From a checkpoint of a small model that predicts nearness at each pixel.
Training: adam_atan2 at rate 0.002, batches of 128.
Rows from block 3 of a small model that predicts nearness at each pixel, named by matrix and row number. Rows with one number belong to one channel. Each number is 500 + 50 x the weight over its row's rms, rounded and kept within 0 to 999. All counts start at 0. Numbers have three digits each.
After each channel's rows are labels from the 100 images, of 14976, where the channel reaches its highest value: "top examples" is what is common among them. Only what is clearly more common there than usual is listed. The data: rendered scenes of coloured solids on a plain floor.
# convs0: first 3x3 conv (model.enc.1.1.convs.0.weight, 128x128x3x3, each kernel summed), inputs 0-127
# convs1: second 3x3 conv (model.enc.1.1.convs.1.weight, 128x128x3x3, transposed, each kernel summed), outputs 0-127

convs0.85:437550441427509467468429491541493414481449509492534507483451465482509515487544491460463442499552435306501485462480429491495491513516538506443488541533421400552522501357428535485509439519507524489457508487527481478493516496476499511521390494585566530344507526420482527436471455506492426454505448477548502530494541404562566524516495553539576481491482556460575529491468488548467330497490
convs1.85:535540433576553501487555570504427534460538566442415559478577486430423469512566578512439426417558484521515500583546519472461555428464503515440509481423420452516414500585586499510516501482451404526596572453474429511530432490499518562508480549542554472522571509476558447522446579552489539565476428531531475489440437517532387456521563494543405485462448528451475443496471528434536425514513
top examples: bowl

convs0.82:399585524546464521544515429507557501509506452516503521435382544553518593536546470480466506544582488371548539468533492501494482588434544525461512594468565556452427573330387495584546497525501557514474503523519515533504467514560489539562530562548472591474539555502506509531467502466431535431537480565514499510531488480551411478490475560505453587485515523493482551451445530503485561514370
convs1.82:539415495487502509451506568541501645559516513520457494361533538520505441493518506490465493447509492489595489530465516516513534440538375433467481571442398481491406437590503483483473441473528546515525515437502494462525547538517541410451530382496583489562521449401521501601490558589546488476485532471520502502435507506526488521472614443473511443432509440528504465393541567513565500468583
top examples: cog; largest object: cog

convs0.32:381474506496472535478502450474562557530512635558518463491486464536524477505553495440426493467522569498436499517428553465532495554556485476436478602512366485623457525439412600544483430537511463497470536479539593541461532482510459533493506532460442526506445459363411511521487421539513428489478376523530540521423513537582509525502504520523551484476448550479562594470486523559484430485447
convs1.32:487515417497515499480484506604516520457471547461478456424504496455581488499460513534450483490460431599459500562423351591468404492489502545459623452442484503589549500520482498459524413530564461473516449600482515500529417469561475452529552514579521506477470576533504460432505510471533535462417457484452467610539561620513528435544496552534496487548497432498473421529460587468453501539584
top examples: bowl

convs0.75:439447475431551490518408518532563486540487495466495520540548503436457515539405465499400606476498532551563510531473436464601468472520438543456429492481516532555518462535436597424528483512538521445438435508499531459573516494451470351484503451474519540532392522419482450470485529542524547338466513496406467579502537448423496520481502493422450450540473491489479444444498537501484523609572
convs1.75:575512562571437580472581494453474508448581510489519495431448489497477495427592535499539464521569428494507431490551541480421564544499542438513546434575498445398466552509511545593534541511410522543545581414519460461473446472441527581514517507494464415510594403524505580533502462460460402570507539458511531379510475424558490541496490503593523459425475467491518492534526441509485545450407
top examples: cog; tube; largest object: tube; largest object: cog

convs0.37:484435441466459378484498454506547529458401522458525454424525488383501507536450484445480546442568488486540519453420501419484470414548434467469565591471464437583466432492547544451438457463478446515478373496412467512513493492520527432468479431502451513432399486488472553488497454483513481432466462380443479411494554479564397477445480531448440436458488484459483408440433486527494479517501
convs1.37:443495557542445578470539474452518505501411486532486618408492470549486580424523493517552472457608465418508591461590581499409481542466521493573429484532490562436409521476457474585553558422456389497519560484551400450419439486454419585512490577507471525435500453475539557547539520551476485499572449500407517442556438451499505550515482556499468518445509520505510549507470508509534463449479
top examples: cog; light from behind the scene; largest object: cog

convs0.102:482546455539444624493528521409505568543540523557550577554511539513521572440495436531469513433496493389483545512557552567475487595562565459540492479498458511430570555508438497514527508423469340461481534539507471450439460536461461563509446524567549492447486407520504575466520455552506511464526562601502432454452496444476571489561500582504597465483566541471563567446503541484593469489507
convs1.102:483495476462533457388504471508468453421512508533428458579513440489506515537518495402498435478508447531496474582464450484459464427611453437448554553419439458516576464561571613500521502538530473436523438511435527476507441543503497493477516536535496513517514509539361522443421496420495517567422390436501558511474554609485460495411500545474470507499500451505463502463483451461358422507577
top examples: disc

convs0.2:561578536559556548551563605472545563566508536515532605598513503508483533491558552548582524494490572567573539528569490490528586548442569570507494408395524545561609441588563483490571486544480545517558493508554500523501490538496555563537504520516597539609534495499584448541546540562515581534461532511545449510503588463485472518476537566542563545556533537528519478543531503494564508529576
convs1.2:492552459472462484491452437475503464392541481522532407574578452511550492535510493471485526543503446492535507503484544457509435490522439415569514512551534332479547524475453457465404478527510563502491503476495458563513416383511527467445462549559535442525474544465417548502366547453432505550504555514441647502527493486560495505523540590453565575456495418520483529427445508503420486451431
top examples: cog; disc

convs0.51:400443444474503434466469444465485465495476525518485474442486416436458487418378467446411506537518483481525488526415504457471417395555445456545508481496429517599426399474477546453438414478542567473501406416420512419546545487487504437450453494494459559465458504393416590458471515400493503529529432433456475479458532483481468534504500519405449449464484438473501493458448504516442463465512
convs1.51:556577545551492479564548513448480491493503520461508513389483582516450573500602538396560492494513511438522427473563637436528593528468564524522479441523535483467471578527498445552451556399393527609541549460466446513502520500522522560543461509562443481518509445570475512504534541531445537547531517554556491382496388412475483534547497542535430538488477554434511488510550470471489559519406
top examples: cog

convs0.27:559533506529554557548498558451530524588534547507534579550522547518462561439569528506543505417530556569529565545618476511564514555480523518468473421369525587542563478560560484476566504510539550416533448562551535491462485556500609526505503456478556487542532579536575431555469527555508558545555495502524477494511606490464478487465573618522538596572585508527466506447564516476507523523590
convs1.27:500559511497501488509486483539447442394582495532528438639539453509538461548475494473481518565525468448544474496451481454475469433485453437601541505546539301523574495512434447495412475548517521573497510463527453531495438372527488508462489555598525468530517499515457561483461521474456531502498516527498597493557477466507515539513443654475555594435516427527509499539491487516437439476415
top examples: disc

convs0.26:515486508521562505528494566533496479490505497423534553496432544536372447474499532480582552511480462573488533499508539377501549531456520499421514405435505496493488524495507526546431524560372553578514465489535467396498480511502459419483537488483550527493507509558442453519506463578576426431447480465510507544350566386543478491579516464624478557522446446503468445475598552580530471490552
convs1.26:514503577471419425483530454466536529493528489471477452532644421574515468550550545478481418478585413602541460530491499500499409521484402464461479497479515568519545509487454497464443491551538577445493563488482501580457533468523506426497516421455460432555465587447493528503426567338440603554502418529391544468506463454533541495464459461413534528515484473511534497479524457505436461472458
top examples: cog